From a checkpoint of a small contrastive image-text model: encoder arch resnext.
Rows from block 3 of the text encoder of a small contrastive image-text model, named by matrix and row number. Rows with one number belong to one neuron. Each number is 500 + 50 x the weight over its row's rms, rounded and kept within 0 to 999. All counts start at 0. Numbers have three digits each.
After each neuron's rows are labels from the 100 texts, of 14976, where the neuron reaches its highest value: "tokens" is the input token at the peak. Only what is clearly more common there than usual is listed. The data: rendered solids tumbling over patterned floors.
# fc1: MLP up (text_encoder.blocks.3.mlp.fc1.weight, 512x256), inputs 172-255
# fc2: MLP down (text_encoder.blocks.3.mlp.fc2.weight, 256x512, transposed), outputs 172-255

fc1.118:517523529559564517489477555449482460531427453417449468471517447482492539535535507499530593590485517496410520508550520526431498461435516473520505567480532449453472522507443522489495554405511466395456583471501487509526496523449455522539503516466503505531
fc2.118:573484586533452499511463525541543453507510500468510531490500507502393551475536457487515478494445488485462526447509492556581433558527519410523432492507502478419534566472487473536483538453527454649477510485511445418528517524471407458547560534569513463430
tokens: "blue"

fc1.357:464485555437433562574486511473508475433479426398526516523513466429524582491506525528494438537429562440442502423537508320516468558565383621551562524395485562434527471474511500526470589512487488440457413499485469412469501523535510555507478526508495426459
fc2.357:463564423464583523475500403475533417460439489580564552554454429554543488484497481490578516484559455456604523497490520619508457546474496428506514566506524534494453496505582499539471491536550470482453404508545450609531480556524496466579474464440451612514
tokens: "pyramid"

fc1.218:524475502505562598462508484591514422567447491514508509510512491532465568523534524492547575438510431376536500455528436567502397489480571452410460528476467573503460492546493530506446540568580456551563400511515426564495492562531471430460571537541533501445
fc2.218:506407438587514503433519464580433461516502508558490500526473556442556517458427627483602451493562500525498534424444468545530518536459480510577438544573578487513554545433516533522558504488489514484579593492498532466604392547489368508508507478411482527574
tokens: "tube"

fc1.126:558553457556427490460651545381416499512442511470550456574502440534577464568530469527481532593509492548457478490458506445514495473464515538402562463514443403533476470395498461496484463448602517426527437523515507586550496490481482495503502526494456466548
fc2.126:461550482546495454559403482453467428530513506592447592543462485506555479453552565509453544552393436502531603631509500446504501440531511531467460426522461445530509465606503450509485518507489473558467499461446476490616477593467487500466534453511533569486
tokens: "brown"

fc1.472:515569499493442540472462424471516443545487516620526572596518504503535602570508485540484450556444510519465458570610487548528476564540498437520569490501507491521511494528517440501468471521466517488493412501474514346481417462431441504467520449499504510505
fc2.472:540465497609549494578502437506500545582532476456496456459490448525511532419445484483590553472477442453459532580488521502533559424514481556480531510578519462465466504521490573480469470562490471422519553483571515473546446446485536514577415527530506513465
tokens: "black"

fc1.248:481571588419598465402511465474429430541435540496535546487501447510516427513532437526458525534439480507412487501466446359477541570530623512465470478460561476598520515447470506510475489517517490407527418466523521497597519547575514464543610564484513453509
fc2.248:463470433500522497487523546521500475562447544480433496503507395461526522499538426494526550437498529580354572521480534368590526541494615428437471506504511526495534530562584571525487554532511551505472474505485559580486546562571613508543540550570504468544
tokens: "disc"; "an"

fc1.178:410528590466505502462556509522521445507422529460552506518482537593566404457506500498465512503470479442379539497480495403465453545522643534448503500447462487562510486460520566531449507527469554493530404528471496541503472557560540456509518539538493490505
fc2.178:416556435399459465474528553560530455630537440647450466438451491503463492512562512529519504466476467588435511510463546411501466484486588556447415528587463477513495505564495648514502472524483592402449528534524490521479549496520547544501583519491466496581
tokens: "disc"

fc1.273:411637445652573518530467495496488550511415370511507517492568543478509486541524487522539467511495509490598545518533444430530396577445526534541519512501422509493469494377518501455510393478499516479465542525550585533469517539514528420488480442590473423496
fc2.273:555517432570497503469522489447490515534533493465472496460566433463492478502514583610519496508599535508445517488498427570478431512547481474525515467496507559530410451529472527531489466397509421504444438479529464550457556492511544449581525530526453525491
tokens: "a"

fc1.154:510480528437477548460447549539471468486358479493483483577482458536459461507476602443577519365462428470496548560429461504400528528499465523518498422476538555490442471419465549532519510480611528506557643554521498445497467475305500457540545524449514468529
fc2.154:517423560466517424533464561562538565558465490624490540483424590564445541485416534537445443504488489504539556365511488483557540453447470533581455508498489547510546491549546508498543437491482573573498531492540425534529508464475538591532461546539520522501
tokens: "bowl"

fc1.456:540457368551520445481540540531456485533536443568460478603455540552498515550559549455513501518527523519464496513513526520452538536491467594536434538505426506502514537550502622566527492475547482443527627491515525484521490384456528566433476506480488482440
fc2.456:566512627504532481509492472487514576512521528473534505430447491493381481550483537512366486606483513462567533524488396565499517552555451534490455582461557522463530443537519593507518506532515497501482472522478445455495506507430579421492493494510534395472
tokens: "bowl"

fc1.493:521500519574529491495464497451577477510431458564507524479487506572485541487543477589559478468446521442474554406552418463412488500501459425557408502472520562424467412479492526560498489486541536447508519484468430455567481437435515499464614527475544488510
fc2.493:593469547460575417527557523519569515537444566500600512547458463556471531473451378525490497499442526490565539492539441444562505438534519536480474499545474520516555548554605481514479558521510596566498551480498423382612531472491518552598483543455479449444
tokens: "of"; "cube"

fc1.225:469564562435492543466458529504543484451463516446517479631553437479525496484455458482494520521551541457493478505497455451491450492499566520535502381467436492462414519496506506484453461474420494400497542534532435495478468544400525463515551435522499425493
fc2.225:488454587494555509509419502481445514561512428321419508494517574401417491518506443465437474465532412381549521470468494447529511418506545504465501516403517540494489441559512445456563357469587459543459466482534520416465440499548559556424465440585506483454
tokens: "checkered"; "jack"

fc1.436:541488458527459531470538519528474499453401509548536568518511453453586521540516459482525430467530457593459514520581505450519491554439526391459490580552479506473519543531530543586524609549515441385531442565458556484451526522513411522518567550469450482517
fc2.436:556503536572471616557430515504511445415455535470570370461502484502412511533505508534465570549531526490534502466434551512504520533487497537550407580500491499509516546456449497461425469427494486610508551515502463494461442544555557447505415464510450457521
tokens: "octahedron"

fc1.483:511429508444590479421464523495482469545529481469468487490514511467504456526550483526422513586550505482571527534447386635621541516484481492472486391466497449533474452530510508465495475546496522423453485539508523428407531585498492511412474428544564456537
fc2.483:538469584456464572544464434391522598422563408437474527541554545381561558442565437511573543433509525486494416504547515472534526532582484456545516459473449444514485543516494441518556500474472470487524471554558462553491441443422586461391403425546567477430
tokens: "checkered"

fc1.319:484602434550490537537481512531507526536430378507490484517596514440469469546571392522489491445449387533510531483546440509539404520443493509533480561512421483458482526425527518460493489517521488538473556528521612492484480626512452475527485463556471456518
fc2.319:456510457608478513426538499459519506446534441521473497436536480494521485413500572608549497453493579528503516514529424503475449453494388406502480466516547582470454511482457511514502445397577400429433467522501462487538573507532494415586521520472441518486
tokens: "a"; "torus"; "chain"

fc1.138:566462470453546445510561504446494540491504439479552469474441474464541447451474431492488480467426424513424476358474455564443572420499558468456492594475639546426549420443529418558495463569548450456486568475466445447595468517522466541480491492471524497455
fc2.138:505468508447542499547511517413465510575464465543511529540442517505453534479440452535491468398473527485467570506528462359548548503541520427539463546470491518546621533567578519506455490531476568562495452479484417436483504435534526469556532584506495481576
tokens: "of"

fc1.189:554506442480527557503488493516486491669421412458476494453528445539508535500512445521480506487464517526527461513560556493540424499464568482464501499535419430447462510513467505412445464483467529434554562480477540514500490466630520542471586496493518394492
fc2.189:510469525565484579482447405584526451347506465473548492537525488561554497491506587493578435599528481420439531607545542548588515599461527487457516500564485498488505484519466470474408534531501362435503408508446567602448544461500431527542444479563411510544
tokens: "sphere"; "red"

fc1.55:584497521477521483503486490508538521478452498526514514491447391595450521482536475516411452531457608588518483562570483454574529569399596474469450453434504470562481450510495554471449504566398537501617589507482576478481518541508450546464530483480527371503
fc2.55:469514507519543511454496462497513445505485548428520558488488496542557489597508614466514462557497564458397522558375463513480566533435504540497448542442504463562486423462488485506502622463461478496455512485552655545518484469536563535522541483578510467458
tokens: "sphere"

fc1.123:521504458558456509421482498471467540554461482501524487472580470488459456539547470487468492477579526479499531514503459465421393496445497462479473567470497517490504483452487543525502528458587487448521557513513549519564454517497514425456623512487520552407
fc2.123:440599592574538495611472565497547467495446575575530537447437554559476552495509360561496502374528488422568471498472448489454512395534574537434500400482484549500487485400492615466507414498521467560485491480519552392573487541424538540571422397483436495561
tokens: "tube"

fc1.156:516637545406477553549470424495556496508403490391521505523519516425559597489548507535491549536527525380535538458548490487481401593567371504506577488438513589440513487482501496510522465573528502516441505506478528407490487509465525442516480556390486397542
fc2.156:465493431521482487449425447402589444441519532544520515544509457468603476470518488486631497434551523479462506541489389483551597598471498521483510481485493472508487454416551464472483552546512450525446442448555554424433495521514582478470437456417435510543
tokens: "pyramid"; "octahedron"

fc1.368:407562471512454565562524529518531424547462432536489512513559474478445525496513600546507498503509575535486530474568492428536420480477483554468547478442442496445550487400508574491508464493566481499512480517537556477458471570501558433469410462470382507615
fc2.368:507487405555525530447421473356452490476568565444539513450559517489485495557487470538467485489530488469557519491548425521493461515577466505575536533561492550485455532541509581510528465464617514467382494471507380522408587464542469498649560464476522599427
tokens: "a"

fc1.172:534530522524553484430478482468494408461461526564532519495499456408446477509552562490491471401559526489545565554540528521512531550464439529518499549585441509580523519491520502497521573500565460499493499482569482482559479483513471425428577517438517551503
fc2.172:530531535516445610519434450529566516467476465461450461496497516464558522430493477529445514487487500441510467451577598507442526461475515434537478512509434420443484484466502428497479445563520555504491536447471519575467483504571515426506505492550451480518
tokens: "octahedron"

fc1.49:484629472529564507549525495475502543470484612511582497480469486463534568552543522480489540467487499481364529468483514440466483478497428444513475500424560568450401460408456457527534628467484544458415508559453568483496509497580569457488499536514515487498
fc2.49:389520449466504507496586458535454458491493599574515498503460422507569481524583500516483543541494405556472514469444537499501556573522520368480480501608476509538573393508521440539434554593480518539568553499524493427645516499605448472517563586528476528502
tokens: "pyramid"; "octahedron"

fc1.370:461671481613448558492435444482480468494410454487490516505522536444435438505565549516504525485560514351494532458538497487574433482540479490573554485452556551464513506409597430529507422475504476535448508454536497458467519499546530435508510536464519496519
fc2.370:492472525417513559663480500504489506501419515431548519540551444467524526440483489466562509472498519365523475496491430526522536591516450520510517539423538515455533543533449378490449496493495450426501474479494556381499505549436597556593519585539483532492
tokens: "pyramid"; "pink"

fc1.232:457577444647526554581491487521463430538469363487449506474518503481476467541565493579547491419500561480481546537566433487561446592453501505521513532562439536488456482439536509510495420455488456533465454518546558534460521550617570447523494446594502537526
fc2.232:514511485527561514473527497484501532503463455550501498467527408497451458540453582578533506496559555497512526543481432522475419488513495357534536480539572540506409535590484557526533526422527467480428437496495511481470581494543441402603504470437483540500
tokens: "a"

fc1.380:580471400557586505507449417441526511524544528504576508489500514462484460508469583532474481506457484395571535486549472552574515566528382545446531561550371482539495507564465483535487424584612428489567490498471496578528542467498532469406452461504464580498
fc2.380:533383503528463487524497533539507543578516484557465501560444552519464465558444494487412493479466470505616515532463505445498600426553606542419573413468520459459487461561529479536432485488540515476540461533494532453351537420456523493423514502537526531470
tokens: "spring"

fc1.281:443478509551540479493480488469482507391400510528491504498512524430567483480579565504486529484515538356560481426476445509560426480477444473504546488560537555488485408468564509545466528445506463500448443486569488478470518480516410514504578485506518509547
fc2.281:518524585437450494534489463445502455445435486483462575542517482393508536519513547448619525518587514422487498561506525472550526544484517449441473584345515468480523520504527480507510615499484457475447418478494650382404573548424614562519446533483488515491
tokens: "octahedron"

fc1.464:555432487600512483529478471416499481480518448564465497476480533492544543530524492531471488518496527501576533501516487562519479497514361567425506518489497598477558462549499507519494471456537478510463537499486476543516503425465434528407444490509534539511
fc2.464:603485555475563448501486513476447549520532407506515487561418534483514479504471613609376452569460474360654528519464469581411530482502478493507511506543526445479478494479536498530485513509557491471457486485517457509449497431488376478491537467524570481494
tokens: "black"

fc1.107:481627526573442548473491424526499445469473473550528523526504459472628502517527532513512527501502580387478472354529450367456530518559368579472512570413549542397454490429559427528480521505455505435404473459491513453507482494525536437499529641480481460510
fc2.107:501510566420431540586534485450469482447479489413534533585437457527547500455523426444579506469583483446528574565509460657544479660524530412512471625494512541463572500472507497423509464424461387472524532492481585493453467527531532497583517525464504516506
tokens: "pyramid"

fc1.447:567463506487469519530548461563519562441494522524587538578477432484633624459470491541449417452448447518427468513494460418567476550503621510507548555472486522466493401407535594552466441593491461524433531463533357557455603470495462442538406493507505476418
fc2.447:630441536488431487509487442481526473517547510440513519474484479529470526442539421482467542472483472423494500476426593571448597481486476475425541496427449538527517537593425522447438552507548552518552511509430344458573483513513540581417514588537568473456
tokens: "disc"; "an"

fc1.343:582515515459533478546477452605561491488483505519573502450414414538535516515529524529425476591480577556440519464553502488486468561475613523441449444401455473565475335479506560511445541569440493475538549425519460527508500536520469608477534464467561421449
fc2.343:453542554451580497497490472552508457560469555469479554509487463554540517604499597503545480612564539502314508512422539472475572546497472501526496515467456526561478424512464525477545605550464480478505507545563635452481462466540501559505522472527483512474
tokens: "sphere"

fc1.374:448635454436498565504446469516594456519491535422491470465526480487497519510480523505498488574464434521484475433509441542448468552471535533400534505545460523526517489504496591526444522517489518512455514490515479580424502515433419480506421548498545567510
fc2.374:543505596466554556478544469426507417398509464448487444414440459496350504495562525459492544557576410440484523474480602593461533530484515389474481561520461455455536460466471500459516493483567439551593495512399563564473522520486472475552492470511459540491
tokens: "blue"

fc1.275:565493566589572454484491553420478492503471492527543503579482549447526509494470425574550491482492480474407556432455508447390526502540493460516431593511532550488507413471493534517489500512473531439476530471463483430594468518539481500504523499468497486497
fc2.275:531466516382566526515557512506538425552463499566519512540460423571435494478475410499507478538453552513593554551535439500557510488493527437489494528474537447480542571564580573534490571509503508535486414452500498431551551479462479456529543587518509443445
tokens: "of"

fc1.412:603534497586595473441478473470487510497428411488596471592465529467462498473541460557477521467504384445466533477530432563473491567471502438491436565477494568479533538470508505523505359564505514414473533518479409491459489566507467447443567580458583488510
fc2.412:557471488492528490498554448511461523474410587508542477547512379557432534517482444535502494523428498434440527460476513442519477455554548498462483496529500489517580451533525441515482572545431480516518418392418482383575510475585500528480482485540520446518
tokens: "of"; "cube"

fc1.499:519609396436586503472494466554515487457437538504471490574549463553511521478522516518444445491443539496464483564442411651427467556438566518458489493463553505524518514506443556509448497504479495523517582525544467505546488505442372445572579516443447510522
fc2.499:570429489522509463431443542531537480545482443454476456483579568457480515479491470528462523524470422531618530530575502541517491527483449568477493528463434574447507504520542389491492530419520505511494475491499485560478476497441433500445371549406534441435
tokens: "white"

fc1.455:391501552383477509494487469441567469466474442481506491526519473539587492440501461602450450480478540583482432534470472447485509546458525558549454447509498490531437468422480520502445478447444517504473540494548355512505528576432471466528550532530546471525
fc2.455:562470494427552428520494488544358522589548470440539412551403484464430491587497496482539494469453457455506450454479507494550539411477582525516534458447499461429520481496435459475539484496552489493438504483540458396450458448550604554388501512598524397400
tokens: "checkered"; "cog"

fc1.325:557541548546480409512511530492563482474447471579564512520496477470479453523562511522428403410555509474555487422533384476479506525468629522407493474456514538565513531362483456497489631473477454417541431431511494625542488458545496508539537488571412527551
fc2.325:497511512388537635447510488459492525464482472418493535466557562625464573502506505499555487586497438425481526533390536470520406528520466451436499531497558438485566481566431544506462409516523467588486532478416557490569565404558420484478480542477465485369
tokens: "a"

fc1.271:528575445422548520485476466464555481520470435498567542461478481368542523560545500608469476453436525507488489410526543476500472526522481525487460463471496548487511423453498490498455496573424547481471393485502511500607519483521574453520568508512527443483
fc2.271:349577589525563567410583418577384455474468506494555451533476368512552472453487461473528567458562469505428557516475560494495568590486506446479505469416556432495553520467565551542520451498525439508543517521476512465423480532515464495451434537482491472544
tokens: "cone"

fc1.95:446468457601484531527522486533513460549472533604516506484469541586416492462437532435526480407505436491523482507471447613357461522537481491531472472547493451507507534560521564540461507483593474569519461463496470529541478489382494447544512462471530583545
fc2.95:578539475573488518462444517551418457508501526630548461548449506500485455491465544521407448541495430406468512290471548476392514426526459486529513538549556517485574475453552537509420466542494524439529641494540428550567440463421381513526515520511434538473
tokens: "tube"

fc1.430:452493558515473517405538503484527472556441521549461526522491450473499539530476525486538517495492517420429517520517546330436444523484567504528423369473454457614428485550432551489434460510557492506644383505508492544509473527513550509521578578532466493526
fc2.430:512558427402458441439540478590604485486503531506477542490529506592493513531489459493614506587500542584471495574487482537547488569451530535515453418620481541486562388502496619469539483538446489493441536543464538632480488458533584487519561446494446492418
tokens: "disc"

fc1.339:613562509603480491444497464581489520518467500547588487540451448615504475442433553445412492529522424497549417395567492479442498566497469483433461538483450486539516506452500599494437490561498482484604570461510495498535485466517387490480529432494533483501
fc2.339:586546422512560445522463408537462462534451729515571503495446441488551539487516542530430530425492483539427495438497449390468497493495571535533552502502528437575515479524525518517466502553489561544633558461527491525541470537482460460514482416462515541515
tokens: "tube"

fc1.361:468528512471620480503463513490520469543375448384496532512520455474468564480517567547487509479483450513460562471501416444471478517473534478502454504443565551415477475402531578545465531466490546409458532506512460503556522520461463536560516560477551417522
fc2.361:530452523504544467492592499535582491507425539572519506428525516519431459487460440538460504519527570469517560489492480483569417550536512475465508487514552543529524553581571529554442459503475469511474511419496444511547570476540466503648539520479494506473
tokens: "of"; "cube"

fc1.356:481499581413583471397510462455506507556490548466485487517499455443487431483539474535469510391465540578455528511518526298499494445528647476433480467548554472537501498489475515571450504509538542509508414500503524459564575545548544503544512541528489513468
fc2.356:411484419499528524519478442432574476523507550472493532527611489474504482526579488449545548503565467564434499615495544392536429560507654522467452442529500514526525468450481593448495469514512528431468423482517551583566519521545613562522505473514453463537
tokens: "disc"

fc1.190:468652554536497520501480492490498474411351549444500462556532457450522447486572527414460535470479439426545565400458453534521481498500522483523490579445543522444480530426558513546464617508506471487420511455575470456471498581447451424562588529505495522503
fc2.190:486445512437446548500417470482550446427484525472487497503559442538500577437579599506535471440501455451472477496575483631531521539481496512540511598456481453474587554430477485508481585499551463513433400489524496426409558534477468530455485515516503539485
tokens: "octahedron"

fc1.280:489566421460546534468462477490509458515414497492593614556521438402561536483542416582630452428494493454451460556554460529481529487492420501445511586571521555546508446450530438533430463513437472403594473445504495553561548588499541540450536540444452564439
fc2.280:469560503379458563552608542495475439488464473510450423467491487448509530502481553400499495522507419546496477549482399618483528420572528511539534408408487492616480529486476468482517441496547447480488450564533484485369515497487506400522581544504535551507
tokens: "cone"

fc1.60:561389558534488531442510495563500471484523520602474509574460533570412476473498551451538424446483481477473472480450476531361551429495459558562450489490585535420483469469486549523494473528566489508533683516443463542581486502427476486456504513485524499472
fc2.60:508477508541549433533492504512593476582520503510528488473454465557503552474450536524401466519516492488578577455496481452475439472478416462483502510560453502511437500515520558532471458560488580583565539431549417488577561474468518491615483554494488584533
tokens: "tube"

fc1.75:500479584450458476473499597540516496526463442566482503502419495564477413524462537458608469422444420471480541485440478543380521500532530512576423501467551566465544438542514554500485510504582458549520584505492470492558461489363516522492543553498554473448
fc2.75:545393565567489400582540582581535518529449465579485512488474531571381535515447551494383499461484443447537564498440471589520539436466493557546464519486512592482487538474556576493437472535420554525519543473527428564519513466473575621592559510476512564543
tokens: "bowl"

fc1.250:575611425309551533509514462541545497558418619438495508513486419408430537566503497504411553503485509461482551566472530387465451556514636463422481462433534489589539457544420483499424464536551490509543431517486527489550468453581529534504569583470469563533
fc2.250:474568424516496531447494486547462507528525444506520500501605413440539488436548552541626409460548421525388410359560554421546491549503527565473525452417519483501557478445526579504505525513578477424557526456590593562485498586551488423492549544526479505528
tokens: "disc"

fc1.410:447568454428491501509535505446540482488473542410556498589441438500560492578536520531403508581522403585446445591475518404449531510470489535502479436499502485439471496432464482524462533432464475397492506509491535441539491591531489581461507603543410479569
fc2.410:496410450474487506515485490645436449536561525531454496435498430639525418574511488481528532408448550521423473399484443494409483500402442442531582592575409490560477436491535522488489519491599501539537457471507489542550503570537450438450417404463472614479
tokens: "brown"

fc1.74:506447504510573542502490456526449470444498466374461502448484471500383559445506617462550539485511480469522540513510456546473521551495591567467524544491544542444526545523512557513515466479481495469422499513505499533534490476323439493516561573496561462409
fc2.74:494470569509541462483465488505528473481525458567419496458517521500496499518455412484506509576523509479536506513539506495556442451473439528449476570527440525536510418500555506521540469539528489489502587471537569518562526508427555579536592475534468509514
tokens: "blue"

fc1.22:588495482411448499463402570552432471428505437527451518518515581414529523538479600539498507480543539545510600500522627430575511521549475524486501541430493439507578504542506454522507488376456488448561551562484490519507487452538508520484536432509509537544
fc2.22:499494597621461360484477513408461469492512514605438536554473545465513441509497511549533517489510538415448452626443412472581550508477510442563533567475453441577535464525459505502491474530476574473562546430466625465496492514454468508465531550515472399466
tokens: "frame"; "teal"

fc1.463:557472452519553504442453474541483467521539498602483498516488551525460437486596552513435528554422500447666557534503444600577518544492435578408514531461490457601506423469460486530513502534572490459533457512466482477474546536535566545404531443508489524539
fc2.463:515446516519545472512501547507511569541465460529472453578451565457495503511539448525452493476426459439642492509512527503507504438533516385470513459479462476540517477524516440507492462460501495502431500484505572532362492410446503475436529475582568471462
tokens: "frame"; "spring"

fc1.264:585525444570591528476538401461581490506475528490530447539555457483550543470495439485459484529416450545573459521480474593534428442499499532462510471543513539458476397529491433605444575499488494531348387485548439452577488519507504547582496436537456574512
fc2.264:478564438571440526484460500448553421480439422411546498481464503432452584457563517458440505471540466510541544474556547600492387561457508560519516535536431499463568445431431486519463523503474444569551375467522429483428468533473502435467411489462485485516
tokens: "white"

fc1.133:547584591435426439502494458479485400545426428434604536584500445515554495559381493511463467471490510522504520509499515497473463572488492663461461527435445507550494520475496570527523537474446462500562539444534463415569490521477499503482563456512500555562
fc2.133:529512472535494467438553464469421531464553530505367441428519512539434541447611516509528500450560509529498577573473477531512434495416544534384465443502531497603463477543477586485533419531500556428476517510528504551417476456540629490551525561455522470477
tokens: "disc"; "an"

fc1.291:504411456443480474566422416530475466564510505507561519518516578472549517598501555553521490476482485547469544464518553433433460500530519610467528488439503484457540461510487548516450467409510439507521578501526515521546489467398450490397520428494543472463
fc2.291:585596577494481428489491499512560540559522496561457507522493451462482504491520585545544383506456567438448493410472426429460472620511506540546517524404484458503547446546519511522481492489577515494559498472542484555498472420469512423543674569496528461455
tokens: "bowl"

fc1.29:496603383584529515534505459515506517421499427491493470574471450529514576459530469536526499498423555453478581497524496553603514571483555529498534568531410551469469459442499541529544524521507463414391490470510527580522483554592582457523451506556443510487
fc2.29:473502500523486478522504557439503526513461515514518518480484490479422501523521510557486442446509465398573523506486429479551432484508542530507518521457533531544424520577452472519526402459601470571404504521566468392519536514433506449556531496439487516481
tokens: "a"

fc1.40:498481483503574513507468500453447476555512450508508509573510524443458529483544531490434444486483431418531500515497476485517588498460342575481540541472450382534545491484503489477478509452535496481534407490441523436412482463475535505430584445450502562522
fc2.40:503490507569559533524488487524525534462527529504515524495388637515450497495440396618463390505487556486636549500533506592482514498525494480454455514513503445431534478489474476458532374610544497511452540494524496457388533507415510480481511484528591476487
tokens: "frame"; "spring"

fc1.141:523486478681514499514467511493510494534470522591530476507448536494471470513550522459486453593445449424582523506428519552510555551555444514444527438542459476600529503580493524533500408496606471471577489484480446534485509451611548575469532432494502581481
fc2.141:506476491500549501507512534460469517529547475545471497537415540427489502558519489546483460492447542431577484483442533432431536391476563566413520472509552475561517437532520523496472475555514464514446461482508479468375473483480449524406532481472497555490
tokens: "spring"

fc1.161:496481531488559459470435504534509494491517437440489519568511482392491510510588500506483555511534536528501559514528457486587482507517601483573508433513504487535421607540540444502461424562461526534569484592527433526430555536415527498484475452519517455531
fc2.161:547531540497500525569539456465499561398496386470449513475551615476444501514521514458546482497568487446596365454535555470555514455505556511520535500476394407533543494504490471505501448459533527462568465535500496505443472539492521401369461383599560464450
tokens: "checkered"

fc1.508:487533492464583461455515526414518432438560424426520445451523513437429518477514507498453482584522460442648453618500473512487552548437416552443497522467451471514577527536487544443506442458415482511486421473548432491431512535574416447484464396506561494490
fc2.508:585517621441426468468528544439505474543482485456488540640463555377489495482525482529527454524487533409374564574501537510566484484508528461541469491505458473495403460543520516440475439499553467535538540548488508450425467501438550581412457495463517491480
tokens: "checkered"

fc1.390:479615462443512543541505473451496438562448406478434488571453482498583487474487527509500564542499557480481510535471439471495564550480456517520491466532578427447530401513518418514479395470509436478515495456470584473541503568523515513459533457568488457579
fc2.390:527467562384509438461479558546552558573557597451531518488477424598462524601470521470561492489504445520454516476446509488534445509504432495503579490464395432548478505392529421472498572499527519475520466524553506463533580480438405474538427537481486604499
tokens: "octahedron"

fc1.488:393605375477496514529518547552426464487492473547414489527506502518467448518427525528463444472482490604394547532535505518488490515496503499513537480479545563493436505508522585490497561415519458532450610506484492534500526509501521464482423552535424535479
fc2.488:523531559483501560530456457511513550482445525381595512512464445581481546507475508554535570453539500532540552539502463598541416480479466455493557588453440550495490530523536487524480439481478537568451469510478499410500556482491451437532443527464542510505
tokens: "a"; "chain"; "right"

fc1.94:452586464425516517420483497484557536501425525498488562642607437472419547502447496504558519481426484562532440517521536504481484574545481573519486504425509420489411604461499506495438496490495532436489429560517499471532471491538532574429514442504434489485
fc2.94:573527526486539554536567501507499510431515487442450444455552597455481560384506487543544538461470492477471479517491438492576470464467481433575490449472563638524529469557464478415561473542498521501474528523558552540466485483476463464519518510541543507531
tokens: "checkered"

fc1.403:478446451500576546509531434491531482539403528441515470465512495465477545451463471526434496541424437522465478453517480576535395441477501476446517464505492482452537443511500508537451481518525485559474455454511477428521499566465440475618557458535418527488
fc2.403:490577396498472442422414518512535421567443506433525529457525552471521523494459557522463423476478546521641558545513527468474433569428469581479509584532465502490533342496523463503539551495502470606518418437532497434511488550485374505462449472480486454449
tokens: "white"